config.yaml
encoder_arch: "repvgg"
train_examples: 122500
horizontal_flip: false
encoder_norm: "batchnorm"
encoder_activation: "celu"
decoder_norm: "rmsnorm"
decoder_mlp_ratio: 3
decoder_bias: "none"
decoder_tie_embeddings: false
optimizer: "soap"
epochs: 21.3
lr_schedule: "cosine"
Rows from block 2 of the image encoder of a small image captioner, named by matrix and row number. Rows with one number belong to one channel. Each number is 500 + 50 x the weight over its row's rms, rounded and kept within 0 to 999. All counts start at 0. Numbers have three digits each.
After each channel's rows are labels from the 100 images, of 14848, where the channel reaches its highest value: "patch colour" is the nearest of a few named colours to the mean colour under the peak. Only what is clearly more common there than usual is listed. The data: made-up road signs on poles. In brackets: how many of the 100, against the usual share in percent.
# c3: 3x3 conv, stride 2 (encoder.blocks.2.c3.weight, 96x64x3x3, each kernel summed), inputs 0-63
# c1: pointwise conv, stride 2 (encoder.blocks.2.c1.weight, 96x64x1x1), inputs 0-63

c3.39:543438494510452580460566507511581475533523525532427558450529448439481471476475458360495462437458454545435444462444557495560417479534468559458436549476472515482549509485484468417492458577393553
c1.39:528453510542479563526462585450489454441556551531390537529554437469465468502502461491535585567473456564515507478523527508598475510469455559457486557558515407601598572457476415428549461495514486
patch colour: green (29 vs 6.7)

c3.24:499533515476477535521526416449603489538535490526496470444544447529429516494477484442577541479576446486535525454461448487524438424508546516422421473464605467517631481424517446433420489415517446
c1.24:543405511452526502506431500496559493547499423474473513424497397480449473516539414538479591412465518548557440486489413468489490494463501500386386540528555523479544477470447503502444465411563565
patch colour: pink (54 vs 6.3)

c3.59:454454473472525514469551474472499505480468507486467515431484510495450537513523469524456565680422510462459427432457547523536487444450509497474468580564528517549444432504475424438542602417595555
c1.59:511529445566476542478482507462433499522449459474543492496582435420448512520540550546444612581472527559503410508447559468507509420550451538568505480568539490434467386573405487553529452492524545
patch colour: grey (63 vs 31.5)

c3.82:505556508513572557481468555467479582528554508512535474547362512499530496456471497482449449490603438633502480515626567517527487546532449497465485541455464537639440519529517467481455494534470468
c1.82:433491452525544534532542512530479543495538474522591512450354460536482493466441520452437533423455497582496513450634473481564506536485425494571402532484468461554451458491454508523427498570449437
patch colour: blue (29 vs 2.3)

c3.76:525483529497482326443470447456496534504553514554478389499563558511481560513555557395610425497454516473535526480552466526519489424541579509544443534529454446473502563477485572523506439483489479
c1.76:562537532493454500472563530493511495488500509513561370477567617465504511515588551532560456469501593440583529487544535514490445424458549576562486488564497445434551497410473442510549407497461539
patch colour: red (33 vs 1.2)

c3.11:496507531487441418483471515490448563563466482520467450531531375499543515555485572445489590585444488488541510375474484540485549476400504517405519478463591517583459431443515475430532537496488446
c1.11:517492507429455439548420453486432577526557460512420454490527520433448422542500466413483463576531547502548438395542477485538600481477518483417415540516588434503519425476520494457442478462546511
patch colour: pink (26 vs 6.3)

c3.68:511512563553457507468395498457451489486537572537427521610517478541623530527513533486498461451537444467548479496481501557427456569417485577472484454587448510477456430423581519574548458454489541
c1.68:520405582435513553543513483531504563539523557513396560498523551484569567543563561493499483526470514441427481514574543488483555572473434557477442530508523577576517514511648466518532463508419534
patch colour: grey (61 vs 31.5)

c3.79:493475446537463589475404487496578530535476582498570434559495470580504462538497451470522531569498495521462366567454475547553547445490598495488461446512475603519515555537556455532441505569534563
c1.79:469452560572422642542522547491551517528493491560532580554530525581510434554567508465572517583540452498555448585512455483514502435493543500518453550536575554500542502492557486467414458530518592
patch colour: grey (64 vs 31.5)

c3.73:505565509485467536522462494565534457529444530525387455511464485491425454478442508416474509400502535533465444501574546427396550511497471440489542441438553451453427433496456536413466425399518501
c1.73:526588421481442558564464472550486458473430440555458420474435465500552480469566538392435534416484562571496447427483551462495564550487489459499579467423570497408480512518441505518516466501480436
patch colour: pink (27 vs 6.3)

c3.38:504533444468460548618518539509514490535568479506471474433541515462438508427533502462607493448517635579560461437488509496521462520534471445542453557523508459405612519522474493412444467425535499
c1.38:535574443477453471610488439526519555482571443440480470462518425552452413479602530449532467437495597444497436401514464455513502492446529497567457428441490495484555433552552552463466508554458489
patch colour: black (34 vs 13.2)

c3.37:529498517498524530452527530480465497453542515457504431520480509409443525516479541535501422451544521594517417541561551502414438483498403448562495559495424476409390427445438478479529439541391480
c1.37:512483528443486527414487530544507536511582529448540440480405472410436588476531459459457420497550454481408471580448603469447501503524493484530466485449492521485413462420411434464514499560420530
patch colour: blue (28 vs 2.3)

c3.87:475445459474585423462601500442559559507474483440481494554460539536455402544517514388496531537513518548569416549551553525508483518474459458468487442487526377579552436474480473449524508458596492
c1.87:439542432499434508462576476420444472556493539439514444592508580450477482491474502566472427538470526552539386427545601481524493463478437554447474509432472457524486443441403446453555515463505471
patch colour: black (50 vs 13.2); blue (32 vs 2.3)

c3.21:477429422472485474413475412409512517425516470414458497515490465476481427523611472516462469549387451432478450450435485549514503546519509415475438442523441506514511445494449453536490536404573490
c1.21:493486484466431494523512475591507631571436443526503502430477467530504397465485489549541544566404557501588496455503457544492521491502538393611552426480523510490582527452461549492454491491581507
patch colour: orange (37 vs 1.3)

c3.3:458484500460507520599472430538458499532477456512493413478504467507513485514496509428516480514536403557509484422437409568540502453489439391493436422585491553560549562417490442485423573417541476
c1.3:451465418534557521527549462475447420431475551559516417452556412516518489459445535484441511503460413422488539488538421499475490487424520461496508430562518597571516524410426450505469589536559474
patch colour: pink (33 vs 6.3); orange (27 vs 1.3)

c3.58:442536443542510453515537437487449507448478381468425457485463486462564455518464530452369570570456593432511493452540532469457547583484455456468556449485463466574427458516524536479567538478483431
c1.58:484484464573562484409515472442469502485521483500467473521532536423486434481553484443358470532484566534508424435510542520425453585427436438501584428554469464560539414497522469460586466527501458
patch colour: black (37 vs 13.2)

c3.71:588495526525558498377557484481491551547464575417445544455524536466441426535475484427411482512521436428483504564516545488518463478469443484481486555442507376549562501472590462412454516510448484
c1.71:530511486518515509440503501553522574577447494533522585545461563500527533491556517429468527513493419452523542563503558549584545432488485456566493532452556371529554423526574513439566446615515562
patch colour: black (53 vs 13.2)

c3.64:495431540421417449511366501485483504527506486482503464528523506521453518571520460504535488485499466481492525341511375540405507474465597480480458536564518503467580569569519470571442534471528471
c1.64:483543495410469530506463433459443521503517581517508437499497451534518607639550461459515508435445508470467500373528394466457567494491582575414463441570491535491500552521534534522532506523513464
patch colour: pink (29 vs 6.3)

c3.33:511458577412518459480526389557481468544527387425546533437480535509491491528447481474510503542474486574469583478458453457576481556535517593522460525529532429517595514499591449474545557597533540
c1.33:466502559531535519389497418508430460507468436462590593442525455483478497447503464504485515449558473551482572516417454422505415579469485565561448609564503475495578484449528524526529477570539542
patch colour: grey (64 vs 31.5)

c3.4:371516430447524490528557530506508512542591437489419472523548515521429489552571534387454572395456549485556480441537472410524534486466461481412423491594507510527515545477452481473492524474516461
c1.4:492431552434489538528572474551549520574488540463497553555544550458433445507468545421505533551569579573492555519498456489411510535485514582535538575541566475463459579448486442530406567430505571
patch colour: grey (61 vs 31.5)

c3.49:463514477567544535482529486472419530461459446431465554523507427492526528581624526505382460551463477513519555453469489572523519503467449528387433502558434480583564557492544456428505575554531492
c1.49:406506515500430466522463539474446541461533453541455560474505454527536571589582516505449549550474566438562528514533502607537544524395442555465458415510411499565519502461533470482400506575498453
patch colour: pink (35 vs 6.3)